config.yaml
arch: "convmixer"
model: "image classifier"
dataset: "histories of elementary cellular automata, time running down"
train_examples: 73750
image_size: 64
crop_scale_min: 1
horizontal_flip: false
targets: ["rule"]
num_classes: 256
norm: "batchnorm"
activation: "relu"
patch_size: 8
depths: [18]
kernel_size: 5
widths: [384]
loss: "cross_entropy"
init: "kaiming_normal"
optimizer: "muon"
muon_scale: "original"
lr: 0.02
momentum: 0.9
nesterov: true
orthogonalizer: "polar_express"
adamw_lr_other_params: 0.0016
steps: 31100
batch_size: 128
epochs: 54.0
lr_schedule: "step"
warmup_steps: 930
weight_decay: 0.003
adamw_weight_decay_other_params: 0.05
Rows from block 15 of a small image classifier, named by matrix and row number. Each number is 128 + 32 x the weight over its row's rms, rounded and kept within 0 to 255. All counts start at 0. Numbers have three digits each.
Before each channel's rows are labels from the 100 images, of 14976, where the channel reaches its highest value: "responds to" is what is common among them; "place" is the part of the image that holds the peak. Only what is clearly more common there than usual is listed. The data: histories of elementary cellular automata, time running down.
# pw: pointwise conv (model.blocks.15.pw.weight, 384x384x1x1), inputs 128-255

responds to: 011 turns on; 000 turns on
place: top left
pw.343:120153104115122116118124098198095137087168101131111100178109128100160165140108083128096127147117144104119193149103120082184173155116103116154109136130129095224115061141085116107136169119105106157068165135096113077192101109106113123115102097172153089111116138143153135149145092086119122133064153179177095081122074116086065107089081093113148154141139134124153132169120098138085125119145

responds to: 001 turns on
place: top right
pw.262:076066082102157123058132120110123086066148160127078127133122098111123117131123153203146102119032151129085140113077170104085117155113087191118085105146141084140120130075092119145146144145115128129098132155124166170130164135128100099096167065123156129081153100150119178167082083196155149126083091169102057132086215183135132179076078079134052123122166101122143156151127092104121133112129

responds to: 100 turns on; 001 turns on
place: top right
pw.217:116093125076158118146072119115165168129109147100196148123148104170149143126132114157110180110141090110062094164121164125149163085108116127078104142132135141165130121101179064074072132149119098094119154086196156116075125075180154123108136115082134125164131130133098120167091130142124067087135090126152179135155134172105090075152183150165118090120115120144077117127117167087161157097123

responds to: 100 turns on; 101 turns on; rule: rule 56
place: bottom left
pw.78:186098166083116123108194075130133144132114090124076167139156095127109127158076130142190069174088108141143152108160162118128094118151102095049127044174087140145124121104181155141171152135125107103148117154192194094105146075178235134118103217139134130116166141119093109098148106125087114148133163116075148160119135072117103079119151155161110134136146113106070125151131109134150093158087

responds to: 110 turns on
place: top right; top left
pw.228:115103110174134110104135124148131103092132127106102117155140170133103112157129065081140122096197201190198121117137138115119039149128108130077138127181177098135145136129142154095163123126140107155097126113178100124087054101134153149115104155055124090119113080079169120089103106111198092111135045132147157139134153158108157098187138238077173162082118144125160162115102171103169127131129

responds to: 011 turns on; 111 turns on
place: bottom right; bottom left
pw.188:132096101184115118125073067131175114099125095142127109134123172065169112115075084153132117165152072109168148110077173137140138185075102113079126158131121126156084040123106111168138140180132125103107134106165143072125144165141126120095159086104193127169147139137147187106125115087117145110082115134093202089168161139066139109135154153060136108124167147127142123089065145120124131128154

responds to: 000 turns on; 101 turns on; 011 turns on
place: top right
pw.57:147151148139110159118107139155156170156100154133103119108069151090150073107157122111172124087119161133106137224134171150111169095108115209184171100123138121100113098151143103143113125125172110139119125112146147163167121136108092156098136091064102095118135153085106098090137109114127175082088159095163126114117141105136149144119078119078151133159141132108114134102120140066187102153126

responds to: 011 turns on; 111 turns on; 110 turns on
place: bottom left
pw.160:088122141085143044081171109115100136143070138123104089191108054135126133168197128134085150156090129117101194120141145156144137114135121139086112175112100105153156114076074147115135092136197156095079118109115160167194117088123061114136158091164102119137185131148140090145181112165122115158137168114159109131115120104085149124149142113099101154085185114164104127116102113123135105141109

responds to: 001 turns on
place: top left
pw.70:111127079076122136122142162175120095158131083105133152125114162079143155109167118106117146162093137078145072157090171114091110150177120118119119134149091065076108139145168122135166162161078085094133174169142106150142117086214118120115144160172114118134125100137171094208160111058110170061144105121112148080174089064118180099193169122199138107078112145137169063129113161101168143140104

responds to: 100 turns on; 110 turns on
place: bottom left
pw.264:064139102144135162145104076120103154132100122154122147128097165172111168121136135121109082123060068112162116119161157143074148081150088148151094087144146164114084168134158095089170159118080145113135131114122165120089181115084109102135143122123131121112174127125157115099118132207148096117080116145088083132091117103082116139167130095094172089137094172117147124096079092162114255166141

responds to: 001 turns on
place: top left
pw.108:086114102134122113172133149111112087125132094115132119092161101147165151166100113145146094099110107124190072149154108087116104146126148056123171152097138083123160111071142123106169141138105121152125124121068128138132146153158109158140153061126064045144129127131107147052140163022188133115111172155150045185118101082123144097056085145151146114138186166113123094113109108160133127148127

responds to: 001 turns on
place: bottom left
pw.280:097174125114151086120135169123165142130190165153070153071114137047129106121132142155122196170113096100129121117155146101130126117135109087083145128135149131082136159169147101036099170089145102169094093162143109125134123125098144208073109114128143161174143106122109135144187085080108140157085202094088080118174164086094081107105113097098142128144157062117138125113110150127127142105114

responds to: 110 turns on; 011 turns on; 101 turns on; rule: rule 235
place: top left
pw.92:145190091165120107136093154131090125125111145146061170047107127107131107123169096171182087145116100063097064134092111173139133106146119139063101131096199121092097153141133079120147107093125129105194075101103112094154122098127088128108171151093148161114134163106078155120119124115139077116126117158137133113077145089195168125130094197140090037106133126180091078193200136126089154126210

responds to: 100 turns on
place: middle left; centre
pw.86:119093124129152129144125131097086129098128098121127107145123132149177145142108181070104081095148147105137096110191120103106124104126134161097145116210132148140117140141156171147100085188114160091160134089124120153141111091148155095106134081146175138125159148145104195085135094163141149151242164080077093121193117162159150081112117077145105089108076134118157098067125159165188142088185

responds to: 000 turns on
place: bottom right
pw.137:154129125135161135156151128153113117151123173182090108142106128139075109115120144159074128087147180140092111097165121127104172158116095119186129129094124095128150145121140108115202117054106123159061137199102164111106096137114128054101196091161152152071156094160122130165167085120091178112141164081096128113136102110099126161116121089124073161183119138162114106177110125068127103110137

responds to: 010 turns on; 011 turns on; 000 turns on; 001 turns on
place: top left
pw.244:110140085057143082105113077138123122134120108112084133103125132150171097124176158161093111080088127123127112192129180077080125105092160165074098163133123090151166105074100117151121096115103139181180091149120151159169173112097211118113140142123121111139093132151117127100127124079139136159147102099143178152127152079107188154117120162144093106149139142103114128197156144124101102142095

responds to: 110 turns on
place: bottom left
pw.195:102135125097123165054132140119137063121115098140139108133098137131157137098092133165086087086137128141080118137105151114122120164115161117126167084117097086107138106136165107107071140118136083113070086139132094173136140170138127127088117156123110102098133157144108182072056103126156166176118125091142174147084083149116133122123064080144125080117136103144073159110139131082148104112059

responds to: 000 turns on; 100 turns on; 011 turns on
place: bottom left
pw.112:122125091091128139087114131111092100151124155110101104123148056111172095125163125094114108152075116193123087159132129150055103090117139106088136128151158144149141142118151086129131148131124087102205071129136130127154100099125128046164146138141083123145145072096151163120092127107140130164109145121137132055156173144147157046100065098111159168109113132182122158163111108120115074088107

responds to: 111 turns on; 000 turns on; 100 turns on; rule: rule 253
place: top left; top right
pw.272:166082097120072094107146110139081078073141119161170136165099114049179134134103134147091149113156104159132090167071141120117135090180092118162141107188133098151107157137170130150098087105125132152135083125165174183168119136136144156152090102101138115076146134115160124086104092118107128070156168103212118141123137109144142101075143074100147064123212106172091094084091116109137201117070

responds to: 010 turns on
place: bottom left
pw.307:191126147076120141158123196148111112107132137118105138114198125120129107124121113143057164100107131141123099158110151125128102134101170124234122088103128117175090093122105160160165080132056129167087163123101203101114128127079128117112131064175113076091160133112105145160093193165122083133084096142167103164099125090181122180161073141083154130100137081179148103115140137102101117136137

responds to: 010 turns on
place: bottom left; bottom right
pw.327:103146121103146126136111079108149166179116120122116099117193142060141146115141097138095084115085130129113120103113107174122064131124147086098162132133171240124150113083114127158188088086118135170095085110192099115136144145097143108129199086091171153111145125132113085150178128141167192078130194124130093128110097114142109102103098073157142104092101132085140145108106125102205178094136

responds to: 111 turns on; 110 turns on
place: bottom left
pw.121:156111149119073125167134149138124115087110076173121158092102131095169163136135154072041124181169126137091172108162157083118110141105069123132138101088125107060186162123122145139132170113111111147150090195147074111115165114163128117144113105122060145116158119112165190117097109121120099148110092114134129103147130120105109124136091115124071148146214125158192064112142124071085109179110

responds to: 101 turns on
place: bottom left
pw.35:159134135138100089115255074136091156085205166143115133079177190119130140156123101089107156125181123124112138156133123098139156143130143103101094091116159141102148082129194156137169051127149182112120169067192159132155108077111142127102087092115194106124136130130148114186134209063092133077133141118098135082076076168142094138116181169054127113138101133104129109104145122156114153150172

responds to: 000 turns on
place: bottom right
pw.144:132090087169148180183172145134116114103103111121090183120145160153099165106108161136109142177180104086102115127175094087113138136125096104085112176160096102075157157146155109218128099147151112148119134192164142131070172164074130130127104186125086108173103160165108144098073194171098167175131106100191180143165094186112147083160110159129131187142069101184100113093116092131151127109143

responds to: 010 turns on
place: bottom left
pw.59:115151119123089118088086157123207134161118141132163137101096092157105146174151121204169175153119109110142193122172117154176087104156083155119105174110125090166135105132136128152153152136142062106136142147089119144150137095137086115143109187138134147139076149157064170134108098117139101111111157179202137099112136125159133205138135150130158157105158144071138137087150103120146112208180

responds to: 100 turns on
place: bottom left
pw.46:120132112089128176089114172125095103084124087092100138195179088093114129093140140119153105102172111144169110213139137135083086118121108131137074122177127165167133139097152118125105108152161121202149127132180127105133103154108118053150135126151107131118130133064069108150125157162181239116101129114119114200136106166107133190099080097141129119141119124078097111129144131189160126205116

responds to: 000 turns on; 100 turns on; 010 turns on; 111 turns on
place: top left; top right
pw.98:140084177169107119175095111213122143158121131120076139116117090097142155037072162120181099137146146099181140158122101094119103093173076142136146166125115095121099137202140096089096153104073052128176189095078110173154217152110093125111140087097119079110145155149152120142107121121089103114093187152149099114155123145060134073086102179132065167148119122134101203124103137171151139149150

responds to: 000 turns on; 100 turns on; 011 turns on; 110 turns on
place: bottom right; bottom left
pw.194:123106081105104080154111105154111157135093113101109210179169162143128131063125167088074156156137153095096140142145139164129147120144116124129127168128081115131118094095133129115085162059189111129093188114122145128145139163126112105109132149115138129114128129133152148135055135132126071113153113096110175158065072139155151136131102159117143135188122147239125131087152133104157144122122

responds to: 000 turns on; 100 turns on
place: bottom left
pw.30:127119118103161113146097090201119108116092205126096178118146109144079125098089156137094135170076157121117193104095125153113138140153092105163102094094163147103155142196127088169163124150135109104111145132123106137157103135142073103143146112125117145131117096140176125099112152124069088131035110173070114085128137134083139146127142133100131173157118094131087129166168118162135142116108

responds to: 011 turns on; 111 turns on
place: bottom right
pw.345:159134167168103099059106145149139127118123150186104129133105153131104157157131205098129118191107133089060125074105088166098132163153162124138123180197161077128150083097127140155081144138139113143118147121107097102158164107135151153134157184156124145135157089123144108119195164102101165082102160117136106139107126096162142123111063111140112126093135146176121131127107119143161111139119

responds to: 111 turns on; 000 turns on; 100 turns on; rule: rule 249
place: top left
pw.33:096132150108132123162123137080102169141100153147095129134145092105092111141145146118106166137099162162135144057137114147058184127126105133100189189115098172160119100127128108091118149080176103115107237128097100198098101078159133121117202170174111158160095161150154210107119145151157158161157112122170089079147165151123199140131147149115177189108136169179141117098159154122154170127116